{"model": "image deblurring model", "dataset": "dead-leaves pictures: piles of overlapping shapes", "train_examples": 36250, "image_size": 32, "crop_scale_min": 1, "horizontal_flip": true, "rotation_deg": 10, "task": "deblurring", "loss": "charbonnier", "arch": "unet", "norm": "instancenorm", "hidden_act": "silu", "widths": [48, 96, 192, 192], "blocks_per_level": 1, "block": "bottleneck", "attention": false, "upsampling": "pixel_shuffle", "init": "trunc_normal_002", "residual_init": "none", "optimizer": "soap", "beta2": 0.99, "learning_rate": 0.0014, "beta1": 0.95, "shampoo_beta": 0.99, "eps": 1e-08, "precondition_frequency": 16, "max_precond_dim": 1536, "merge_dims": false, "one_sided": false, "adamw_lr_other_params": 0.0011, "max_grad_norm": 1.0, "max_steps": 3200, "batch_size": 64, "epochs": 5.6, "lr_schedule": "poly", "final_lr_fraction": 0, "warmup_steps": 90, "weight_decay": 0.4, "adamw_weight_decay_other_params": 0}
Rows from block 2, named by matrix and row number. Each number is 500 + 40 x the weight over its row's rms, rounded and kept within 0 to 999. All counts start at 0. Numbers have three digits each.
# convs1: 3x3 conv (model.enc.2.0.convs.1.weight, 96x96x3x3), inputs 20-39, a 3x3 kernel for each
convs1.45:481541476466613585502444498402528501444510500517469474500513507464501523453552454487463458475519516486485456557520516594507430525530485585501554566482423545446555493432513494435592494450509539456503532498394468486515500464534515496448465525482529512443429468516528525501464457491468513430443456502527483523503551469490598574508585569469511467498518547449496506505491508456522530489521487501513434479539428440573503556484457489483465517576488577444427440511531522536403491463466553522504476447522490496605491549420467519528540484421513460547
convs1.46:468389461450467459463469475504551532501409484510420474470543450480481471500608610501429468435514506519411487505471494483480508496547510490443459428503401515492509515437462477447484505538522499533443551471429474464500482476508533336404501498467464436495490469477473483525522464468463488486532508488542625486508556477448555498468517468475546506527479479519519466469485581558422501470479547529564512494520567480498477488493516506539507486523466507514469492533475525582532512494492503564482516535520549552496548458477462492515507391516526498472
convs1.47:483449539405466613523543533480535492426456514464490491495534533512430473512499565449426565496491523517449420481490486579484484535510485534447473515474419472503508492526540544586490538532510533485484513542505535556451514500474467582421505479478530530480514453479554457481495520481483557453569481455509445485489629499489569506535522425524469502457559505514422451556487463536489472497510524554477558500473570477479485459468529489491458539549442515513472513529430532533558499524535534504480450542484576542500458492576540433498535498428465511553
convs1.48:501484463516484502510536461435440473510495531409521503560441531497573544566572514459450520489522486475462514523477516521486460555512518513540477512450547478439481472524532550504519464467546541470438510498429490508483491586446509574422442475580504513520504530492488564451485454487464461507512413555525505482463466470503482465530470511530500498494454477524426527440452551443565535521461535502511545552540488577578519571497482507458495488520488463483515492562439500601536566517480519484478449509485438541554479486517565460500490536554521492458
convs1.49:530490570525552460498565541459497474524523478554610489475507529538559509453491448512513551449588464446543491453528482518478532500457565443518514556528486566453488513480510544524472526427494513510473477520577467502435458446431486367517491392480511478520493551494487453507465519479476462495510553499485436506545482477494492537488489569471513511522446520461456491473454530465530458498505536498511508513509460442463495485527456525510479444496423459467465533470534511522482457495565477358505483547523531476481509482536453468477481470509525515495
convs1.50:490410475562512421489455474474625568562456512491458553504560494534371447478473497494432479512523492517484517503485531507503608502434488519432494485525503503494486521518512486470448526545466488528500296431484550453460451482523579502498538467497530481523569494459517488510496423521545519507488453543520564564541528505463523505528547521567500497511511528539541509474485469463422461483478444504585605514478478486464475496463499519525468506566533516557541525500467516607479482460529525541480497583466441492494491461422574522537467530409465515521
convs1.51:515465460506527483498491482439502496428547510554469510501514459524491402496466544497483495420429453527449476523479507504556485438405564500460502506461512477418490499533576487572496512444470520508479524435508493464455523521498539410595570575491518517545532434476485536501507546546509456500476454496460456540509551491572447488467481429526659544507500554457452445513483523565461487504465412497502486447509508466514482464549589439488508484488459498538531545519503452506493532543420521564516476526491479539552490578479443454551403552564507470509
convs1.52:484482528487434418477511589536435522466457394469475475513532451499630501506511496549545493531531427558526480416524474463493584472521533529509510479475500544565483462497521484475405471426466499449489504535468531499480522438487468508497511491507459502513542484496491497537518457454521429441486494457491522541536503436503414552512529563467482559434486504483512496443497509486541519498512561484459480480562489485535522494518534448553526526488589417480494457502575453489464530586539512427512507455454517506497508495526415420485524539470560458537
convs1.53:496459551481491453488525503453411511530604554498418453458564519504503453594554515473514472441438492552545443473590495549493528473527555477408441516501477454561558461458432535562505462452516502471456532513509459520512515432469541395582458444523478529481480438541421458455481485451461527475520476536542488459476447458477399481572575497549508487541494466493531454545608501453544486515486551443488521443574462477487523493494456481546482528490545438483467473541489488494480491540578532551515498508551454459527543510502496504512561589480468536601
convs1.54:457572465433565469492554523470489446406506539449543449529409501498539500503460549490549481506483501481512520511500514405551531490439551395449463434535453515479472499535555540577588483536492470546509431471528476499514438553477531562535508504469511476485499552454487398484464474477508488516458478492462436532437497498503574539535462505532529514511467489540510535492458566502528486483442448511434421518482456509504472604440518427483545481504482486512565442539495486465531424509537470523476502487554481506522560598486587481527460599532535536513
convs1.55:481527548510489419506535518528452529528564505536572513523522581521620483510520544508534496452510487484537508508525479506542482552510492469480460479447489449548557520592456565621514493474514518488496459467452520512466445449450464519443487458548470469527499623525521568514509629531467442494495571529461481512511477492508373477513539510544462492457402471506508496438576504507516534489421446503457544505484559517521477530478497493434512493471514517503530510514511448460447476470492472469472531528485449482460474452508486508479539536460455463545
convs1.56:552531559508507381485546469518555446466367508434470522470428499514531515489501526543565579432493521508485515471403470484438453500460526499494522404465450436488484552471530514485476470584529487521497515376448504505514474418463573589454474468555472519529461426494499432490490521433527425543535407506494468471522496433481547488462547599531453470543530505486523506471434543503508477538497511438369461437433447445466526514500522482518530489501530505525422478479495523463522486560483549528444528489555418487526506568499461520485486518547463525523
convs1.57:547521439529494581467523530518498456490482521502522512488473520495499505485477497502527514489513521501541495470532483515453530522489499539508497546533502464543435486474541525534483458525473506436523516577449567540531562510478388442517479527479503471483447541462520435493516492479509475483504448526503460460492536519550602578558506528435447551436570565480543521531525520463592558553507470430449382518452499529515521470516495484561509491489541531465531430444509481490472480574467504579526442520478513499531504569534509478490546493462573455473
convs1.58:514562508523522464504459433523508469484524450533530439436454511511542475563455526523473551580472475562463490419431502528519469479488440500492511425464486486494464514547503525521558437494501532507478547461479496457539512412489528520530449522620516514522525445543518479574465476491509542478537500505517510496428549553526492456526529554521557505483480495474454465517463541500421500444480521481498475506428480531515570564534479524529507516551516483545533490528486465542515528505513504504539513424490579522513481470452529595511544501500459460491
convs1.59:446495521541579503430504500457567484472550521499391459479570444491403470504607537540506506437470501545517491506378535535488434531600506448558506459488484444459500498457531472464473484561515511495533503482457510410453484459437498426392486560549544497514494370543439468470526534468512534535525377472473506511479410442554536505504586516532562499465555513472487488453468552507402458471499490543512512523563520526506501476477512507549504465506477497463535485507456517537455514401460506538530515550456538411495449510511441490519513457472499531501
convs1.60:457513444465458436479515479463420490435456510479545447506472537444488452501426512480477517559383528445505514492517460541458532502473449522486507442470514476524543503464557522513407483525496472480509536572541533406492522534513479504547493545381496530461504502482452425426461469481496491412549553514485570516530418539525506508493520518498385473446514523495572489504489480524556549501470460530433427481463496503526486509528542543464473506506557428488524483513434497565569487609448536507483547474510484466492467484494498519515552519529542487466
convs1.61:498527504501496465517413477472418473455342480504379474451456526506592511482533490506506517465451498463505514499510491511543478502542480479500497502446511469474467494468473483541535463537593501411498459406462539449484489521484531512601489433466514590461470409444469450443547473523469357484502400473477429487479444445553508513484521512522542478480430540476486473476446468527433483478527448490525406503541516481510420512551519475579465549592537467486408538500524514505503538489513511615455531455484486521456494514492519484539488498572490510551
convs1.62:503438483479418515547538543530522508499501491490507516502500458483393463574411501457535508507432468492465481468527573478532499515555554508464514505443496532471548406535491536603463538465500506533511506575450495459460528497510493443424492549541486479550476515499527415457467500527563548517473484529478526468531552537464539504461478442535496563458485455467583482505486478465424491494468494504523533501457511520475488477561503533497482533453560492523472550537457531471553487480386473544542479515521493493463494527523456441515470496528506548434
convs1.63:480481515505415534546557555502540480509461461448452491501435490533499459495469457451493501465591520530589559517519509505515551536526538484480488509487553462481525505523544544502467545489542523506467574538531514496476508493480483477627581423459513434498515484521519436570473496455502470471422472527499475435459526505481600558540492572532580434516526494522553508498524513461490465466491458538525522495443532461531439504587546508499499501539522496470481479505579472449535539524535517546488537527513517567621484478480519518578549545540526522555
convs1.64:505551575533437463484526463501373502486518562470531542438470455487544468523525499517555456581539446550535544487472490503505465470550504458617541507473444472401509487434442454514426530552517482447534478519470448499426541527551503533525477496481446462483500550465465501460451570474439563514482464492573426471464479515512454431423414511480470521517510507460469467467520565450524478502455504554432423451473424537511552498581541490502480503489529494534575488460487494474478449426422504470468474418494468512466607535590513534520426513494488507438
convs1.65:573482451516458477457526483451524548415470489558549487496546506449498513478452578430534439468550458577596523463597538435523558468451487550423486556467459479537521516489534446525458474544501495495505465496413476457535519500518402479465492517468513442512484517450493431518558489565476441480454659498544554517510558514508522534540469542525463497446523540447575520459465411536488543482401483536495509512382509488480524495461472485479479456551523519553517465484481463407426403536552524471480535620492481510441505500438474497518520496431517517448
convs1.66:492489440565576529528533465503494502474537540494538484575491521594397459423514491556487440495428564499498462497547477510437563536509513538431505450431475555566498484399480505489456459499463519491481467385493512487506458552470537367548512472519495624536547431516542480536512519442473499425494558540559554533466434504574519494525603534528516470534504489542465496526502466471424500482485537435529485450429600511455537527485555472545537488485472525442479519550502571517503509505502502547534566505437534413553489546498503556532517524529522462504
convs1.67:487494488507602432492497568554508526566464466535487502460488487483541477536528473530453475511512421544512521506540475447451536503509498511535509482536473517469520560468527459486550492522514477551522496486562428504507525571509551444597485557491546530489496572559523507501524436494522507529468592479488547468498472499516619543537460493627503387498492523452550451466471464469480472466531484462491461523473510470502507492624465528525489485540468407460504562503503537574554450408515596508505495484523507428491534567517483431514497529484469536439
convs1.68:475481458515518489460470484514545501420476571557426467503498502535502451461486491510528525521494517549505536586536475466476440511496552475396486506514486551429529441454579459532464527510442532467541525548536474430450460459477585536539491471485499476487552455481470505470500455456544402488509502456500511486541479467517483475490473499431424523574590545502513493500460524511504569487498426474506470465475479506521487421519491497514497461493509487512518492531484460485502530519458519472542561522518558436435520523540494458475527408452468457464
convs1.69:462487518508444513523547466550509492462439454445474570520569543563546508507471513529556483491498532489527482532529479564461549462533463524393507514493475510500449537488450419519514519500504511499493443398484468468489463478424394564507476487438501462510586471525506448472473479442519518480567564506485474465494506477494624478450477448500499446557521448535552558568486550499543457490505518551466510464458459518537473567538523446464494537514502578546487536517521449442504549577448492520501497504486506539533440488485507514514535514508508446489
convs1.70:514455373554545466528474511473490397531505594483479467534508504491540434494466485440513496532510463548503562505452494499497510505437516477502459511522550430471436498528560454518489450433458490537567525583537401455525469499449567593483493522560558564574497540501487531486550500520543579507460461493441467518500462489507539482492544485480493504523531523503504460497509471508511555486482518487582535460394405457494458528559457500479487463465457486474543502510468550544504442478458529524465520519454452539465499550505569569469444493467503483526
convs1.71:470485455439462578530523468539516509421580524522381492475557490519492422480584511438466485510465542471425517534578484600470546494510523454467481500381508512526500460484530478539537537470432467471431521556519478472559503403442483475507523463450475536498456444477419468500500517493503563540541490478497455513495472533489485528501456481531495520585530533522562511533442538500540536495508475537571468486587462477598460501464494545521481524493443566498486469504527458482505511399469512529425457404538462422518487512536523523505457439500574480568
convs1.72:496544502456584509481481490483483537524563417530482529481480513474469529492448487505466519457542527505597424506447488474393577479440474532506520542546579470576505465513545454509456495572558514474517507509504469547492495487477524462522519596522493506541488322506543557544455454468544451459510441486482550481519546451519578462527529464477540481511478521493494555462486458526469498518442460577474504493457487491548504485465491498536471542446534467527433504485588578576482489556451463562523470531502449554530510482377439532454551466534538422496
convs1.73:423482466544520526509490468440527511478460558514425491486464476425477498526464516538489490473507491527503477515472474513512465406524491503491529483505560468499562478515486438516438494478482524527461452526579493542432517441507587533598470450482510495467482399470513542454479514525535511467436466480488493501468484514534563494483531527439502489480448459433502526576487505479447478472484529519511475479468480518515500467556435520452463470501490540511528505495492528472517513504480522545506524480492494556536450457472525490473476428498504508513
convs1.74:522531521524532506515460539570511517543496450460560504457486453407615503520542469538428477497520463443464537486522481513470516536518552507541488557423543566530496523487520524512416506509447466487557445602483469535538440584505488554512526454512499458468451444529537555448503470476463492509517565490481365492514479496484478548521583586488417452490525483519487455549569504468514513453466524496449469484565517515527572447511509520534545515491481474532589537527483521539484515444438497450531489516568529518536512547477525555529558469583489490536
convs1.75:502486494476471574494518517527460495462527445514370476554428506548532547521521527510545446458543449512558519441480505442490525425485535524482542523415470476505441504576556482482461458435511528484474513473540487558510525495481502499524493407533548504501488575518476534542504441521486481493432530477480553513477499510507330503537500501479544486494496475501435506461479503518534432513430513552558501519565576505493557542434474558524472472463431562453509494543440485575524437496439541434553539504495589500474537489426565517465538460502536523507
convs1.76:559482522504456519472569504494458495515431515459455475489548455476530563552452469460491474478481496589533480518469468465520485523514488445473475479487540460518496502469477444500512510507496519454450516473453476456495521508465574596402487370434514477508441568548458513481488447467496484473517491506509488527494475490500473507550485454552402495511440488467439493468559504519460460474455492509497468519514477469521481528553478527473489563525506485511431489504439499504473477402518518491443445452449541601529533500522493524529529599486524502457
convs1.77:462595483478446468523458484508442477483415523507501526500486478464504488477497489508493526501497479432488465526535536498477506507577519462584543520491465535494489466415543462486540496475480528480477605549575436423413474520440428609445475500531504582507466541546534452462481415488492520514507445512536464510568513527445459511532472515561527499483444523466508461548485531496491453466467555501554446542538533456467484424579446493477487537520477440545483499430498467476497477499474501439517525462502466527535558466521481502458503631541475533516
convs1.78:435420441563439541496495472507472519509586503490491486543465447512488511459517541555565523514484413467478488496545510465558474516504499473455456471393458525499414545575538483442542488548523465440404523541587538569508499529548510447504506495501500508495486534480464480469497456515483562496442412561503558530498428512526449445503536536509525454429503479501483515500566559447510511444434430488444437444460410514536495515460463534497512476375461425364537533452519530448511499428523502485432543512458456559512477500529501502521459530491462535513